config.toml
translate = 0.06
head_dim = 64
qk_norm = false
inner_norm = false
positions = "learned"
residual_init = "scaled_by_depth"
muon_scale = "match_rms_adamw"
final_lr_fraction = 0
warmup_steps = 1000
adamw_weight_decay_other_params = 0.01
Rows from block 3 of a small segmentation model, named by matrix and row number. Rows with one number belong to one neuron. Each number is 50 + 15 x the weight over its row's rms, rounded and kept within 0 to 99. All counts start at 0.
After each neuron's rows are labels from the 100 images, of 14848, where the neuron reaches its largest size: "responds to" is what is common among them. Only what is clearly more common there than usual is listed. The data: drawn branching plants.
# gate: MLP gate (model.blocks.3.mlp.gate.weight, 1536x384), inputs 64-127
# fc1: MLP up (model.blocks.3.mlp.fc1.weight, 1536x384), inputs 64-127
# fc2: MLP down (model.blocks.3.mlp.fc2.weight, 384x1536, transposed), outputs 64-127

gate.36:33 70 25 52 34 58 50 32 56 52 49 43 60 59 77 48 50 46 45 65 39 58 52 54 30 30 23 36 53 30 26 57 59 33 53 43 66 72 18 70 23 27 41 33 47 35 51 62 69 53 29 35 38 32 72 70 38 57 59 53 71 82 43 42
fc1.36:59 60 62 37 52 30 29 52 42 57 52 29 77 64 42 46 47 61 36 43 63 42 42 54 39 35 44 46 45 41 42 45 39 34 29 51 56 46 32 53 52 62 50 21 37 71 66 87 60 25 62 65 25 31 62 47 44 73 51 39 70 49 39 60
fc2.36:73 39 78 34 74 34 51 57 57 45 15 87 66 24 67 38 56 52 08 56 52 46 59 37 54 27 67 45 46 45 71 62 60 54 36 87 34 41 42 52 78 48 61 66 85 47 66 55 41 35 48 48 45 38 36 41 52 46 53 66 13 43 52 63
responds to: leaning right

gate.238:60 57 25 44 56 38 69 28 60 49 30 53 29 39 24 28 45 47 47 63 61 72 33 73 50 48 48 54 33 59 54 43 57 75 34 52 27 56 60 38 33 44 55 49 35 36 43 55 74 82 55 58 43 61 39 31 29 33 70 54 55 53 29 40
fc1.238:47 45 43 40 42 39 84 35 24 51 53 66 34 55 50 22 37 40 54 68 47 34 51 63 68 62 61 55 41 65 68 48 53 42 60 60 67 64 65 52 57 28 92 58 58 36 44 44 66 56 57 40 49 40 61 45 45 49 77 43 63 62 60 33
fc2.238:58 36 58 41 40 25 57 40 36 27 44 55 54 42 40 60 60 52 55 51 90 45 68 37 42 41 23 31 52 52 47 21 57 27 88 69 57 14 66 62 56 48 39 69 38 39 30 78 28 58 59 13 42 33 57 60 63 70 41 72 45 63 81 40
responds to: white flowers; wide

gate.160:46 53 50 43 52 66 78 62 55 52 52 59 83 40 52 55 50 64 37 69 55 67 47 36 73 63 32 50 33 57 42 26 30 41 69 46 79 67 81 23 31 60 62 54 43 45 40 53 42 55 50 54 48 33 62 54 60 52 31 46 76 37 58 33
fc1.160:63 43 27 81 34 55 40 66 54 57 58 71 62 41 56 69 43 55 21 39 52 72 42 50 46 43 43 46 67 38 56 54 57 56 50 60 59 37 81 33 53 50 48 68 46 31 50 46 64 49 65 52 58 42 36 55 50 61 78 50 54 49 52 55
fc2.160:61 62 41 52 47 26 40 30 37 51 60 47 48 42 45 62 27 35 74 48 34 81 40 50 46 69 46 38 62 61 47 29 47 46 30 72 33 24 50 95 60 70 39 55 54 37 50 54 19 15 54 29 81 44 40 53 35 34 57 40 47 59 65 68
responds to: wide

gate.745:56 56 66 46 61 48 66 45 49 53 63 82 59 70 48 29 61 54 42 50 41 60 48 34 66 63 69 41 68 56 77 45 49 57 44 56 51 76 47 60 25 64 42 50 55 47 36 53 50 41 48 64 66 49 44 49 28 38 23 41 29 23 42 41
fc1.745:47 58 51 35 49 67 50 47 50 71 49 36 46 57 15 21 38 37 32 48 89 20 49 48 13 44 45 57 62 36 49 38 61 54 59 55 45 47 54 80 74 46 52 59 56 64 65 63 39 44 49 53 44 69 42 18 32 46 74 58 37 56 43 38
fc2.745:64 28 63 74 38 73 40 25 67 15 60 54 55 56 42 60 42 54 55 54 29 56 15 52 55 72 68 24 36 43 44 62 55 47 63 27 38 81 61 33 56 46 69 37 20 49 48 47 62 74 55 54 60 51 45 36 64 80 41 56 27 51 44 47
responds to: thick trunk; narrow

gate.265:45 48 48 74 71 44 78 60 62 23 50 42 34 49 63 99 65 39 53 49 53 57 22 59 87 22 35 29 28 42 54 47 57 35 27 51 67 39 45 53 68 45 62 24 38 51 59 57 51 69 24 58 73 63 37 43 47 61 46 45 35 53 48 65
fc1.265:68 32 40 27 73 30 48 54 69 68 53 68 32 31 44 79 58 66 47 41 43 53 31 43 91 35 46 53 45 43 30 45 54 52 44 67 69 46 71 71 66 29 54 40 56 57 42 27 42 73 37 70 43 46 48 36 49 39 45 50 45 25 45 70
fc2.265:55 40 38 51 45 65 66 39 43 50 63 42 60 48 50 37 70 57 65 65 77 44 59 23 43 74 44 33 45 58 57 38 64 38 58 28 77 78 58 57 39 55 34 50 47 63 47 50 47 45 37 33 38 25 32 47 62 52 44 34 39 58 58 14
responds to: thick trunk; narrow

gate.619:59 52 98 46 32 12 33 56 65 36 36 40 43 51 45 17 44 40 70 45 65 49 68 53 42 56 52 49 25 38 46 35 53 41 38 53 42 48 70 67 47 44 47 44 62 62 54 54 71 41 42 53 66 56 58 61 72 50 40 44 48 63 46 45
fc1.619:52 57 50 74 19 35 26 29 47 39 64 47 56 55 35 31 80 50 47 38 52 61 83 43 44 38 65 38 74 70 36 36 62 56 59 59 53 55 43 53 37 14 21 41 46 62 35 36 42 51 52 60 67 38 85 68 56 72 61 52 47 50 30 65
fc2.619:36 36 47 22 25 65 43 56 54 67 34 52 55 69 48 60 59 77 59 55 67 35 43 58 40 24 50 21 37 59 41 63 42 53 48 49 35 51 75 62 49 38 42 39 34 44 66 49 32 25 38 75 43 57 37 40 52 65 50 35 59 59 34 32
responds to: thick trunk; wide

gate.405:43 76 43 44 40 60 37 58 50 47 45 46 77 71 45 46 63 71 54 75 35 62 41 58 61 47 52 69 36 70 41 22 47 30 55 52 55 46 61 56 73 40 52 54 63 45 14 44 34 47 49 49 34 83 63 46 66 57 60 64 58 54 55 51
fc1.405:85 70 40 53 46 44 74 40 34 64 39 42 62 42 49 69 51 59 48 32 43 92 61 79 52 44 37 57 34 64 33 56 62 40 36 69 59 62 66 59 36 53 33 76 79 56 47 35 73 56 45 52 31 66 40 61 43 57 45 56 91 54 66 42
fc2.405:67 36 38 52 32 51 63 66 67 47 61 39 56 34 43 63 66 39 05 50 41 51 59 32 30 33 38 43 49 31 18 69 61 45 65 85 89 60 42 53 29 41 66 56 63 45 86 38 72 32 68 50 53 78 60 34 45 35 59 34 44 52 45 50
responds to: bare; night

gate.155:45 45 54 33 74 29 47 40 53 49 52 50 32 43 70 62 63 58 58 37 51 32 52 29 69 68 75 43 53 22 52 43 57 69 53 13 62 57 38 50 62 57 49 28 68 55 41 57 45 59 47 64 42 48 52 56 44 43 58 32 47 32 53 45
fc1.155:57 62 45 42 34 59 17 79 69 12 26 20 31 40 49 15 24 65 42 54 50 04 47 59 30 63 46 43 64 58 59 57 27 50 69 64 50 53 41 52 66 20 58 49 60 56 48 33 26 45 78 30 57 21 60 46 67 36 71 39 13 53 64 39
fc2.155:08 60 49 65 63 47 31 52 39 65 35 71 54 73 59 62 31 39 57 22 50 50 41 25 84 39 33 66 46 49 37 53 50 59 57 50 58 43 63 62 36 42 41 21 53 72 58 57 40 64 57 31 31 62 78 75 65 56 65 57 68 64 93 71
responds to: bare

gate.760:51 33 67 37 76 74 72 18 18 48 68 52 36 17 69 28 60 65 39 43 08 38 45 58 54 51 58 27 49 75 67 55 44 43 29 49 38 68 53 61 45 38 42 63 54 44 40 51 60 44 64 43 35 59 32 56 45 60 46 29 54 61 56 54
fc1.760:60 33 70 59 65 65 59 37 59 69 35 26 30 49 58 39 40 56 67 29 24 30 40 58 49 62 48 36 51 49 49 53 40 49 35 36 49 31 59 64 58 67 45 41 56 36 49 78 56 20 54 40 58 62 41 71 57 48 23 54 74 84 42 42
fc2.760:96 29 55 30 45 33 75 39 43 75 36 47 69 63 45 81 41 51 28 58 22 73 56 66 51 61 65 45 37 23 53 67 32 50 20 62 49 68 53 37 53 56 40 38 62 63 63 32 38 60 41 80 73 55 43 52 47 45 36 39 44 60 38 87
responds to: thick trunk

gate.264:75 41 46 74 39 40 42 54 39 51 41 22 51 48 47 56 43 30 26 41 48 24 51 62 66 21 49 51 63 46 29 26 51 65 30 70 19 77 34 55 47 32 20 29 27 72 35 38 59 45 52 55 56 27 71 44 43 54 46 62 49 47 54 43
fc1.264:32 33 64 37 46 47 28 25 53 64 05 63 48 32 45 68 45 78 32 66 93 58 50 15 72 54 41 47 37 52 26 33 88 51 41 60 70 25 67 39 60 66 43 40 50 46 54 44 45 43 42 31 60 47 38 35 66 33 26 61 43 58 69 38
fc2.264:45 64 56 35 48 40 59 56 30 10 83 31 42 96 55 40 31 59 61 52 38 75 65 54 11 30 62 41 46 31 43 88 48 40 42 85 54 74 64 44 79 42 39 59 31 53 46 48 59 46 67 43 47 41 17 53 57 45 44 71 67 35 43 74
responds to: white flowers; narrow

gate.569:65 51 45 44 50 38 63 30 67 57 53 37 29 32 54 63 39 48 38 46 40 63 51 37 36 54 61 75 51 76 42 59 73 52 34 59 65 50 42 39 55 51 47 44 51 71 61 39 45 48 50 64 29 59 39 78 56 63 48 44 45 27 55 57
fc1.569:44 51 42 31 62 42 57 44 33 58 20 29 33 56 70 64 42 72 54 27 42 53 63 55 41 41 39 31 58 30 73 55 35 45 53 38 64 54 30 35 50 58 31 39 39 37 70 41 44 65 59 83 49 63 59 53 49 42 43 34 66 52 62 37
fc2.569:41 50 57 58 39 55 39 32 49 57 38 67 54 36 58 54 43 61 56 45 54 41 55 21 49 51 39 37 63 50 49 19 48 60 28 35 67 46 48 60 62 57 43 53 20 49 76 65 39 38 66 37 74 22 46 61 50 44 53 47 52 58 10 37
responds to: autumn leaves

gate.499:42 55 72 28 60 40 41 41 34 42 34 49 53 69 95 34 56 84 53 33 28 61 41 59 55 44 75 60 59 56 61 47 61 33 35 41 04 57 39 43 52 50 65 24 46 57 49 46 33 35 55 50 52 53 72 55 78 46 13 51 37 61 59 32
fc1.499:37 46 39 90 39 55 53 55 35 99 39 26 56 56 40 37 71 54 46 54 41 42 44 67 59 63 62 16 54 34 44 80 58 76 45 48 82 45 69 59 67 45 38 54 76 59 41 39 60 40 44 29 67 47 70 45 41 40 47 49 39 30 58 60
fc2.499:55 37 32 51 32 54 64 58 58 44 38 68 71 36 57 45 57 58 43 48 38 49 40 73 57 59 52 62 66 50 43 19 50 72 44 67 70 50 46 58 56 53 40 47 51 50 51 54 51 25 76 55 37 57 61 46 67 67 39 62 05 41 53 36
responds to: thick trunk; leaning left

gate.427:55 42 46 49 34 30 40 58 48 19 40 39 51 41 47 75 40 71 63 27 86 70 67 44 49 72 36 85 26 51 44 40 53 56 73 69 47 23 61 68 40 51 41 45 54 39 60 43 37 41 46 44 50 33 56 37 38 44 37 49 42 36 49 50
fc1.427:64 34 96 36 71 50 65 36 41 60 40 73 54 45 53 43 50 43 68 37 54 65 66 39 65 75 52 49 35 53 68 54 48 56 47 56 59 49 23 30 34 44 49 59 49 54 56 50 52 34 65 32 62 55 41 45 33 50 51 52 48 34 44 43
fc2.427:23 28 39 74 67 58 52 50 53 53 64 39 34 60 53 36 47 55 64 54 63 64 25 30 53 41 60 37 43 71 49 70 50 36 40 50 41 49 71 25 52 53 52 51 34 49 47 18 35 27 53 41 67 43 63 33 63 51 40 60 52 58 56 69
responds to: wide

gate.247:40 42 85 55 50 51 68 47 51 48 32 51 49 60 50 43 48 38 58 33 76 69 49 67 48 13 65 29 34 62 70 43 55 52 56 53 34 50 27 33 52 54 49 56 41 32 54 42 29 54 37 72 47 57 44 52 54 67 32 58 32 57 52 46
fc1.247:56 53 47 35 12 60 72 40 57 60 55 54 43 37 24 50 56 55 49 58 24 11 51 76 48 35 32 29 57 43 54 74 26 54 27 53 59 34 86 46 38 42 39 69 46 93 72 54 31 41 68 19 41 67 53 24 63 34 69 66 72 64 49 62
fc2.247:41 73 54 70 42 38 36 60 23 46 45 49 52 85 34 35 41 49 30 33 45 48 53 47 31 56 42 78 37 55 51 66 53 71 55 48 43 73 75 46 56 48 34 47 33 71 49 60 65 44 38 62 50 47 41 57 70 66 66 39 37 43 63 85
responds to: two-way forks; green leaves

gate.381:57 63 71 81 56 36 46 51 40 60 37 41 39 62 82 81 42 62 52 23 41 59 54 53 82 63 42 40 51 45 54 74 45 50 20 48 46 52 41 48 23 47 44 44 73 27 47 23 59 44 58 44 45 70 36 58 44 47 57 28 42 37 83 49
fc1.381:70 42 39 31 47 51 30 78 34 27 69 37 50 14 23 48 72 43 36 36 51 56 65 62 38 55 42 53 36 57 49 45 51 45 70 48 66 36 30 43 78 43 65 20 42 70 37 76 65 50 45 85 48 42 61 34 56 35 29 12 51 46 63 64
fc2.381:68 40 78 32 64 61 34 56 57 68 71 50 50 34 47 49 23 50 86 54 68 57 35 55 72 64 57 05 29 49 48 42 49 42 59 50 75 35 58 65 21 72 11 45 65 35 45 30 50 46 28 67 60 32 37 31 44 52 57 56 75 60 54 37
responds to: leaning right

gate.468:53 15 21 34 45 59 44 49 59 41 46 33 45 45 43 29 84 86 31 49 58 68 50 43 63 35 69 76 34 44 69 49 67 58 18 40 40 53 15 59 53 53 43 61 54 39 64 59 32 55 41 44 37 59 55 53 62 76 40 81 40 44 21 40
fc1.468:45 82 57 47 71 57 39 47 65 77 49 52 60 55 57 87 43 11 75 43 31 43 68 46 35 60 71 39 64 60 41 50 75 36 50 57 59 68 75 38 48 32 87 23 38 62 44 37 59 43 52 68 54 60 45 50 41 23 66 43 65 79 41 62
fc2.468:31 38 45 66 55 53 74 50 25 45 76 33 28 33 40 48 71 53 41 59 49 60 26 40 44 65 25 37 57 80 50 24 48 60 22 55 35 66 53 36 35 63 21 75 35 34 45 73 56 46 50 47 60 45 61 58 39 33 38 52 64 31 33 47
responds to: autumn leaves; green leaves

gate.648:56 39 57 41 61 48 25 38 64 58 57 58 62 55 48 60 42 37 53 46 52 49 25 45 27 49 48 59 62 61 63 14 35 48 50 36 40 15 39 43 49 57 37 56 27 59 48 85 75 48 36 57 41 46 70 55 73 41 58 42 38 40 70 34
fc1.648:27 61 49 43 40 31 68 59 34 30 43 64 40 35 52 33 64 76 33 47 45 35 59 64 32 54 60 41 54 41 49 32 45 64 55 20 54 49 09 58 66 38 35 74 53 39 52 33 52 35 79 48 55 37 30 76 62 39 63 34 48 69 67 61
fc2.648:82 25 52 15 59 61 39 61 26 40 26 52 70 50 35 33 29 45 45 38 59 37 67 51 75 53 54 46 54 43 36 59 50 46 55 62 36 44 39 62 52 50 60 47 62 53 65 57 11 68 72 48 36 62 40 41 37 66 45 33 53 31 53 59
responds to: thick trunk; leaning left

gate.656:27 25 22 52 53 60 41 54 77 23 41 52 43 34 62 30 67 28 53 43 25 72 42 40 44 67 37 63 51 56 57 47 33 51 65 35 62 58 90 38 46 58 21 56 47 49 39 34 39 48 79 82 61 40 44 41 48 30 49 63 50 26 32 66
fc1.656:34 30 99 48 57 74 59 47 39 50 50 63 58 49 34 53 53 82 53 56 61 51 33 59 54 61 55 33 62 48 47 30 29 61 64 34 64 51 66 23 13 11 54 64 63 49 33 45 50 18 55 45 44 54 27 42 65 51 64 50 60 77 41 69
fc2.656:42 80 64 39 51 48 88 47 41 68 82 59 51 42 45 38 46 72 35 55 58 48 58 73 38 40 66 39 65 33 28 39 58 69 43 67 60 59 36 52 42 55 43 39 64 53 63 43 26 35 73 40 66 46 44 39 37 32 53 54 17 55 77 45
responds to: bare

gate.309:38 38 63 62 49 79 26 59 71 54 76 41 45 53 53 56 65 49 49 43 68 63 53 39 36 28 36 35 41 37 30 69 45 58 57 35 50 25 50 68 47 45 39 93 57 63 54 51 57 48 55 37 39 36 50 69 65 27 74 57 46 50 66 73
fc1.309:75 42 24 25 47 31 71 48 56 53 41 76 68 76 41 57 53 41 40 47 51 44 70 64 44 59 49 57 68 51 42 81 61 54 63 52 56 38 42 47 68 60 45 41 34 30 42 48 52 33 45 52 66 45 62 40 59 81 30 38 47 43 65 41
fc2.309:75 64 48 20 41 48 37 55 55 71 64 43 69 54 14 48 44 57 49 76 59 38 61 67 73 51 57 33 35 53 29 57 50 30 51 76 60 59 46 37 16 41 40 54 31 50 29 50 29 47 63 43 48 29 33 55 42 19 34 42 35 41 29 59
responds to: wide; bare

gate.454:38 69 42 55 45 42 63 41 37 50 54 60 55 59 83 57 45 56 65 45 56 58 57 49 28 26 53 46 74 67 99 53 34 60 53 46 44 73 50 22 51 46 49 59 58 00 38 46 63 33 41 69 37 68 53 48 43 33 39 51 39 45 47 64
fc1.454:74 36 61 54 62 34 27 28 34 60 38 55 49 65 35 60 54 54 48 31 57 63 48 69 51 43 55 81 25 78 34 41 53 57 55 18 29 51 57 39 36 30 39 41 46 47 71 41 62 54 47 53 40 61 37 50 62 38 82 58 46 61 73 43
fc2.454:67 78 35 26 28 39 13 54 77 47 42 30 78 43 37 60 38 61 69 55 66 86 48 39 33 38 54 45 41 28 12 51 54 60 41 54 41 48 50 66 54 49 32 64 61 16 35 55 53 11 55 25 32 76 51 29 72 29 50 57 65 68 50 41
responds to: leaning right; autumn leaves

gate.622:34 64 81 38 28 60 64 43 50 42 45 67 25 61 51 53 38 63 19 51 53 48 67 57 46 38 43 59 75 55 99 49 73 44 27 53 21 55 86 41 43 69 43 64 55 62 41 49 46 52 31 64 58 42 48 66 52 62 58 59 66 34 48 25
fc1.622:49 32 43 36 25 50 55 63 39 51 51 54 21 55 31 52 46 62 37 35 40 38 49 44 63 41 66 48 60 39 44 26 65 23 57 60 55 42 63 28 21 55 36 54 49 32 08 50 27 41 58 62 38 51 41 70 40 66 85 48 39 17 63 43
fc2.622:59 41 53 86 52 44 56 52 68 27 57 64 42 37 55 51 65 66 38 28 38 25 59 51 27 60 46 39 36 60 19 35 56 36 64 33 65 60 56 64 42 60 56 65 45 56 57 48 40 52 48 48 38 53 56 53 54 52 49 50 69 84 33 31
responds to: night

gate.339:49 59 56 53 60 45 66 29 59 38 53 55 75 34 63 33 40 56 43 64 72 53 53 49 46 89 25 44 61 50 73 46 49 44 26 49 32 26 57 12 07 49 58 47 60 46 48 48 72 43 45 49 88 64 58 37 62 54 26 35 42 30 52 47
fc1.339:65 66 38 40 52 62 61 48 55 44 42 49 47 52 74 34 67 40 57 35 29 53 80 61 55 55 74 64 55 44 38 35 28 58 37 70 47 58 67 55 31 60 42 53 62 43 25 59 67 57 42 57 29 55 47 70 50 87 42 48 53 58 58 38
fc2.339:25 08 48 45 44 38 69 26 40 66 54 30 59 39 20 36 47 52 62 30 39 21 42 29 54 66 45 36 58 40 63 31 57 63 37 79 39 21 75 39 19 44 50 59 47 81 77 70 43 56 38 39 62 38 51 51 30 49 73 56 35 51 49 44
responds to: wide

gate.469:63 29 38 63 25 45 43 44 51 37 74 47 41 49 32 24 64 33 32 17 62 47 71 46 57 58 38 61 73 41 42 52 51 29 49 53 62 81 39 44 49 21 57 69 49 47 65 46 39 54 52 60 45 39 60 59 40 32 49 48 47 65 54 62
fc1.469:40 33 56 52 58 51 78 49 52 30 42 39 68 52 33 76 59 43 65 53 64 63 41 56 56 54 25 72 49 52 56 30 60 63 60 58 30 49 74 35 47 78 75 63 64 49 73 41 26 12 43 73 45 40 59 66 26 69 66 47 35 41 63 60
fc2.469:63 48 50 67 64 34 67 63 68 38 55 48 55 38 43 25 56 78 22 41 30 46 47 54 18 53 17 47 42 46 29 61 48 37 36 61 38 43 44 46 44 43 28 49 97 54 55 41 52 53 35 63 59 71 43 56 19 39 53 18 68 48 62 52
responds to: leaning right

gate.40:47 50 64 51 64 51 25 44 67 61 41 28 64 51 63 72 32 44 79 25 44 62 38 40 49 57 57 42 41 38 49 63 33 47 49 38 24 45 68 77 56 44 32 29 73 48 58 55 57 35 52 39 38 64 61 44 55 60 48 36 61 50 51 43
fc1.40:46 49 13 47 49 31 61 54 55 54 70 62 38 46 63 72 47 58 63 77 64 43 52 33 75 21 62 31 43 47 55 47 45 34 75 39 69 51 55 46 51 23 72 58 26 59 55 55 54 61 65 67 35 36 44 47 57 24 44 37 51 76 68 45
fc2.40:32 35 49 42 24 79 48 62 49 60 29 17 40 49 79 53 43 24 53 91 79 32 66 35 46 44 39 50 81 47 42 30 50 37 42 71 72 32 64 62 35 43 32 35 44 69 67 70 62 28 60 54 55 95 35 44 38 59 70 50 30 39 51 32
responds to: night

gate.240:36 59 51 61 52 47 46 54 82 70 56 42 57 47 13 48 71 52 26 53 44 36 56 65 60 99 38 26 44 66 71 64 58 38 14 59 56 60 48 45 45 26 73 59 82 36 51 83 63 62 41 46 44 43 52 45 36 62 47 50 54 63 58 41
fc1.240:64 58 25 53 68 43 49 50 19 53 48 34 63 67 70 62 40 41 64 45 33 53 54 14 14 37 61 38 50 29 50 68 46 72 72 42 29 36 41 45 55 83 51 47 65 53 89 52 29 42 73 13 31 43 25 57 72 59 71 42 43 66 46 45
fc2.240:54 39 53 43 27 52 65 32 57 34 24 35 46 27 49 50 52 68 36 61 33 39 46 46 67 37 48 16 41 56 08 40 52 57 48 66 68 43 44 65 64 41 49 33 42 46 48 57 46 38 31 47 57 50 53 55 40 49 37 33 80 59 75 47
responds to: autumn leaves

gate.87:64 70 37 38 62 51 22 47 54 23 39 32 32 43 32 24 63 88 21 39 43 62 51 49 50 25 40 57 53 42 51 43 57 39 34 63 84 42 80 23 47 35 63 38 65 50 48 48 65 50 41 84 66 40 36 56 44 39 37 45 58 43 62 55
fc1.87:24 40 58 33 56 49 46 42 52 62 34 70 68 54 47 36 44 49 62 61 39 58 56 42 37 39 69 48 17 83 46 46 51 58 45 59 68 37 34 71 53 55 54 49 48 57 54 56 40 55 46 72 45 37 48 39 31 31 63 61 56 48 26 52
fc2.87:51 49 51 83 49 49 37 57 37 60 73 40 59 64 58 51 45 47 18 46 54 14 48 33 50 60 62 52 77 61 35 63 46 28 55 89 52 39 44 57 56 45 47 35 39 49 47 36 54 60 27 54 33 57 32 38 85 49 31 46 54 44 50 33
responds to: wide

gate.135:58 60 75 49 55 42 31 25 30 55 45 49 45 46 33 38 53 67 25 42 30 52 50 49 51 63 36 42 51 54 50 27 50 44 27 57 58 27 40 49 22 72 52 62 72 36 39 66 28 56 51 57 73 78 31 77 41 43 47 63 34 52 57 40
fc1.135:47 41 27 32 47 60 41 58 41 49 48 54 35 46 58 60 42 54 53 58 48 70 30 50 43 40 46 41 61 33 36 51 54 52 82 64 38 17 60 72 55 37 69 44 37 64 74 47 64 48 58 23 45 03 52 39 67 35 46 49 38 61 53 40
fc2.135:65 48 60 53 42 39 58 63 52 18 35 06 43 51 36 36 55 43 41 45 23 54 57 43 59 47 37 61 45 35 42 45 47 45 48 52 60 44 59 57 51 59 45 41 25 43 24 33 16 63 53 49 51 24 45 36 60 64 41 65 49 62 51 36
responds to: white flowers; two-way forks; night

gate.548:50 69 76 16 28 28 90 64 72 61 45 21 64 47 54 59 56 32 50 49 38 55 37 41 57 48 44 76 52 40 47 42 47 53 42 44 53 49 37 54 53 61 81 43 42 60 15 83 60 78 58 48 45 60 37 37 46 74 46 74 53 35 73 46
fc1.548:34 54 59 47 70 46 54 39 64 63 59 61 48 37 67 54 25 69 38 60 54 38 73 44 66 45 39 11 66 76 80 86 37 38 52 43 70 64 66 64 49 33 64 54 48 19 63 63 40 43 29 53 47 40 58 54 43 40 43 44 26 43 40 34
fc2.548:00 40 59 44 40 57 52 25 52 62 47 67 74 91 62 44 38 47 83 38 43 43 23 52 37 61 84 70 42 64 65 53 53 28 64 48 42 34 54 29 15 52 52 51 45 46 50 63 91 48 41 25 38 57 26 22 65 40 37 53 52 35 57 69
responds to: night; white flowers

gate.586:37 40 73 21 59 35 49 60 35 59 42 56 52 51 50 25 50 63 53 79 63 31 47 38 52 52 30 26 46 25 64 51 44 41 38 78 69 32 33 49 29 31 55 52 18 33 40 51 80 59 52 31 80 37 45 47 56 46 35 18 44 43 51 46
fc1.586:50 34 56 51 38 85 59 54 58 12 37 41 55 38 93 37 33 31 33 25 45 49 47 64 35 32 41 52 52 72 58 40 56 39 46 70 67 44 37 64 67 48 53 36 43 57 60 36 77 49 69 62 34 80 45 53 57 43 28 59 48 61 44 38
fc2.586:50 81 51 57 68 52 24 32 41 26 76 70 45 76 57 64 48 59 42 82 47 39 33 46 70 23 69 64 73 57 46 59 48 55 63 36 57 71 70 51 55 51 65 48 45 59 73 49 47 30 50 53 65 55 29 47 70 57 36 34 76 57 70 39
responds to: wide; white flowers

gate.57:16 53 21 45 52 53 50 50 23 58 54 45 65 45 57 74 49 64 52 45 45 68 46 24 50 50 21 37 32 65 49 47 58 23 34 33 73 53 55 33 69 41 42 62 34 44 35 24 33 61 67 29 46 38 38 77 60 32 41 56 52 56 61 36
fc1.57:60 63 57 62 45 70 58 35 75 35 71 50 55 60 47 24 57 45 80 40 36 52 56 58 49 71 48 53 54 58 55 32 53 42 63 53 44 70 67 66 67 50 52 38 57 58 51 63 34 63 57 55 83 44 55 25 46 59 60 29 50 56 39 37
fc2.57:19 56 48 60 36 18 23 63 27 41 68 27 72 45 64 36 56 61 25 46 35 17 61 50 54 47 53 49 39 40 26 51 52 34 83 41 27 65 33 50 42 29 00 63 28 58 30 61 70 65 57 53 41 58 47 50 56 36 72 58 40 62 53 37
responds to: wide

gate.7:58 49 44 50 33 25 50 43 60 38 63 51 29 54 44 38 67 48 35 57 47 71 40 54 27 34 88 73 58 17 46 76 45 48 19 45 44 28 46 52 31 46 47 80 62 36 63 68 15 57 39 65 20 40 38 30 61 36 43 34 48 50 71 65
fc1.7:55 53 34 72 31 52 51 42 21 70 49 55 53 41 71 64 69 50 46 57 47 42 47 34 62 37 31 49 60 26 37 61 37 41 43 63 70 52 00 57 60 68 42 48 54 77 61 47 24 29 53 36 32 24 61 73 54 52 59 73 54 35 44 37
fc2.7:76 72 56 55 84 68 48 57 56 56 55 58 61 51 48 83 65 81 75 99 58 66 47 50 67 45 15 46 58 32 41 52 53 42 33 52 39 49 32 48 36 39 26 47 34 26 52 51 60 62 64 70 77 47 63 34 56 73 53 29 66 54 69 51
responds to: white flowers

gate.219:62 15 57 52 55 38 58 39 57 33 59 34 61 48 33 67 34 87 72 31 36 52 68 24 42 46 31 60 65 42 51 54 62 65 54 40 01 43 44 56 34 78 70 42 30 59 37 28 72 27 45 75 60 65 52 56 55 56 52 43 53 56 41 43
fc1.219:47 63 44 43 40 87 26 59 36 34 65 49 46 39 75 56 77 38 41 42 68 57 41 66 64 50 72 41 50 47 59 53 37 67 39 56 73 48 52 54 86 62 57 48 49 51 57 53 36 43 31 38 59 48 27 37 67 68 68 57 65 39 68 63
fc2.219:54 54 51 72 36 39 53 61 43 73 60 60 50 45 63 54 46 10 54 62 44 66 90 41 26 82 47 88 35 53 45 39 51 54 44 34 52 43 53 33 44 55 41 53 48 62 45 37 36 50 67 44 38 60 52 61 57 67 66 40 48 44 65 67
responds to: two-way forks